Weights of a small image classifier.
Training: muon at rate 0.015, 22700 steps, batches of 256.
Data: trained on rendered rooms with furniture, 145000 training examples.
Rows from block 3 of a small image classifier, named by matrix and row number. Rows with one number belong to one neuron. Each number is 500 + 50 x the weight over its row's rms, rounded and kept within 0 to 999. All counts start at 0. Numbers have three digits each.
After each neuron's rows are labels from the 100 images, of 14848, where the neuron reaches its highest value: "top examples" is what is common among them. Only what is clearly more common there than usual is listed. The data: rendered rooms with furniture. In brackets: how many of the 100.
# fc1: MLP up (model.blocks.3.mlp.fc1.weight, 768x384), inputs 128-255
# fc2: MLP down (model.blocks.3.mlp.fc2.weight, 384x768, transposed), outputs 128-255

fc1.740:486459536531530492518557557510556515412456495434406499638478580537373493549482481478507579540400417471426457447444454492509444457507545439640414423519454534539413532549431556559475525348494518495552480507506514550519576521456563434427500458549509460478460510542456496541495634496440517457471440569457486502459508521586517512462585467585518566506471489546523529526538560444479570406506
fc2.740:561507475545491468556518463584556483511529569463525569460475483446483528544563536457421518477473411521443521499491472555562517426534451442449562420397503459424392487574588522469424450496480572598434553463498596539507431551504500509520481460447470605593481430445491543507433437475484542502527508515511460547569447504573559477505467542533483485650521526462528523474548591455413434565469
top examples: wallpaper (83)

fc1.150:474468470518510534491477558492501485531505429435448488549562538573453525491581518431490531500544554577392458506472460481579411559516420551563510470426554454554474584535479547526493530529440593483560519495477546529459454545553537526457537487442433585508514554474508431498505573491501450504473547471550456486497445398545510553450467432525485425551506555486400475440555462507532481494442
fc2.150:547538536496517462434529480420557542576502463444419514451516497556497512555532455492499469483427449481481526436607441516580462542550505428488490538533503548497503474552578517432488523557541458540487487465511495565428526501487536483431440519506384510561497467580525415482495459558467517455520476515462474448410438532465564486498520466473409438545596510540563493548496519474502496582504
top examples: wallpaper (92); count: zero (40)

fc1.6:514452479529447518481503544523474547497506546536524506590519556468511503454447501568448590524436529504446475632548463584570509504426568480495529521483535470587443486471432435479547518466381505445501551511440569531528442503457473438476598507529499452520552491528567513539507473528463493498505533534459546425455494525467501607537556547448548507576480542529386530543504408479513456546543
fc2.6:445531579501593541589429474484406375519537543389496531384589470563380438512476502513483517456532499465563532473519491537466453440538535542537481400493491455471534532487505520458417495560492528431518518451529447469515442531520530409542443489470473513413549498472604508591544508468548524462481515511499496522598535526432573505553487454489403514510468527514574490437532497468546571582439
top examples: window (95); count: zero (43)

fc1.115:571434483527555500534598536522551535524483499535488503463508463486590436537551538518461550514431448529447533550449480469510525439510444464483452547475461510537478521406511479514480504510484462478415507486468522530482599570453538495332508514454491477471595496424532496498499536556470514495508392519484516519514460512500540567468470572509558596473529529531494594454570423500576506485463
fc2.115:520463458522491524579502551466567466426351373563479518581563463521438615443407513546464547563532513535564497445624570425541590504503445455547470469539486378476442481476468544538569490454475428470467580482530490484531561447405542530529484426482576541465516631506494496467458455544479509494541549547553524454518490489477540445387484502429445618471506474495530471490511521529540392514513
top examples: count: zero (44)

fc1.240:520463548451440390476561441461435504491532467405404623430501460525463539523422523545453614399506463502483514481537405456550398477473452510538488443525548436519483533511416459516562541494435577606482586492350560496478478483467444532540551516505532493501497606514493487452469471497539479525562498457418537486477455440566507513500508485480532506577504443495585592539534423499570566484509
fc2.240:507507475504519504421509491560522492552510375551460391509449588575549451537496535512440557447473577532429530408509515531484403523511478471466482632531455436476535484644561582439524533580487475439600513459516572413509552476487498577497459437538468478609594424517518470496509526535550561437444408508508528523461543501385488460439566451437518478415522549480525528483528530474531551513427
top examples: wallpaper (73); count: zero (44); grey walls (37)

fc1.543:524523438458501592449524570519459460473526529488567552521487508466450460446489426503521498599588595563465469527517502462517428436514515528475457520483497521556511618513508447477565579510448510483444552522616476582471488559645539594484504490568489587431413438484485489485390458532516517474501442461479515478446487512499512422454509527538512521450575483537511444468538537424568461497488
fc2.543:560485446520507418414558442477446557504456472438473482565444495566476409524514567479447467505484468437478479510511485521501503521576501504469493517545553497570527446491430511556416431536488520428503517461590544503544603459503474463421510470423555482467541489563434483474426563516548589464511484473440432536489579544523500553552469560522450617459408492533519507470482476455524506606403
top examples: wallpaper (60)

fc1.612:431508504541502463468509499538489515464492510620518557437514525466382571539497377373486513442515551474441549490569528578472532490551482438498564528496480499566434475463659406486558545533427539467467575547451499524538469504458423601550465559569568472507489394483533504532470522424467452466574497495512552500467433532544510465563521468451424521544456429489510467379566403524455515551439
fc2.612:432510567479574458551444539596470451511516573530492421485484572483519470463470544547501576514524498389428497543395559407541597476509497465514442534607539517505500524519607532514489488568524364515483426379425455495561468574520475418443468469437538557463505512419535464509576433512438452457472467581474464575485534526513491462524570520505500541504536588499528509418371434495524497527482
top examples: largest object: sofa (25)

fc1.574:569639431527515549437503508492546526534452528508490425467565476463471566464517426525480504486430555522496522513520569487699535589509431531523514582449513523486574455393554375482416532498483499579463593568474570486439423357508460488495473533440451467530457518509543545509514407535490421464434443509510555573428489465533504507430526455433454461456451529484565507442500500530587480415492
fc2.574:416476514376443556574388527493448491465426539453505560494546465599424480469546505582620577480571706516506520516468480547372542433493519549593431466466468577445490465496495512441544489496521544573583549499506539499487456495612490526532529581606559459539465524618501509572537502446521480524480535546485465518509484537543530581504483431533507464528473501471472516527505523526484514536462
top examples: window (97)

fc1.415:553498496523486493479493486479512448492548454428533465476510522444419516480578495485472534445524601561520496500458503567560378473486542486448529502465551550509545442554453488490473572532402494580538611523542550586424530468560475360462484491568527531561527529593635449470560474458542493530486424544532563523548510597512450467531520441492524466504560498556510616541417527455436468486461
fc2.415:486521469551499468491424468484490477520511498520555619552557559547551587546484629492613548491484473407377510499482481528542501480503442464478515427482527467573584494428498487497541525454592375388572550437540487558450544590504490547542599556551455435484451504592413571530508513522472465507605459450508399538505463514472448501409459462474438485438417486546464499371454507476439406563505
top examples: window (94); yellow walls (27)

fc1.331:527466489481548507509600488524481453564557609506477523427508422577508478472518513449506502519552477538553516473477489389496436482533466449529509591395495556528481521554519533479522490500382479498575515571524486439514495410575465486400516440455469582535476481539541475479483466530533457619414437502448377529497500503522562523434645485560461521535540455494503479429548575503477421363605
fc2.331:446510477500487476485502498510533498464528536551586474550499463501605437510478500552486526552499451523424408438589512631494460520551581496553435475501491508522530491475459461536403497522561432485457448475493511545466485572534484582524386550547500509436530481571569530451491514514399555455450602456444481539541399409580484470551450467410496501495420479529540556532473492491570481591435
top examples: window (90)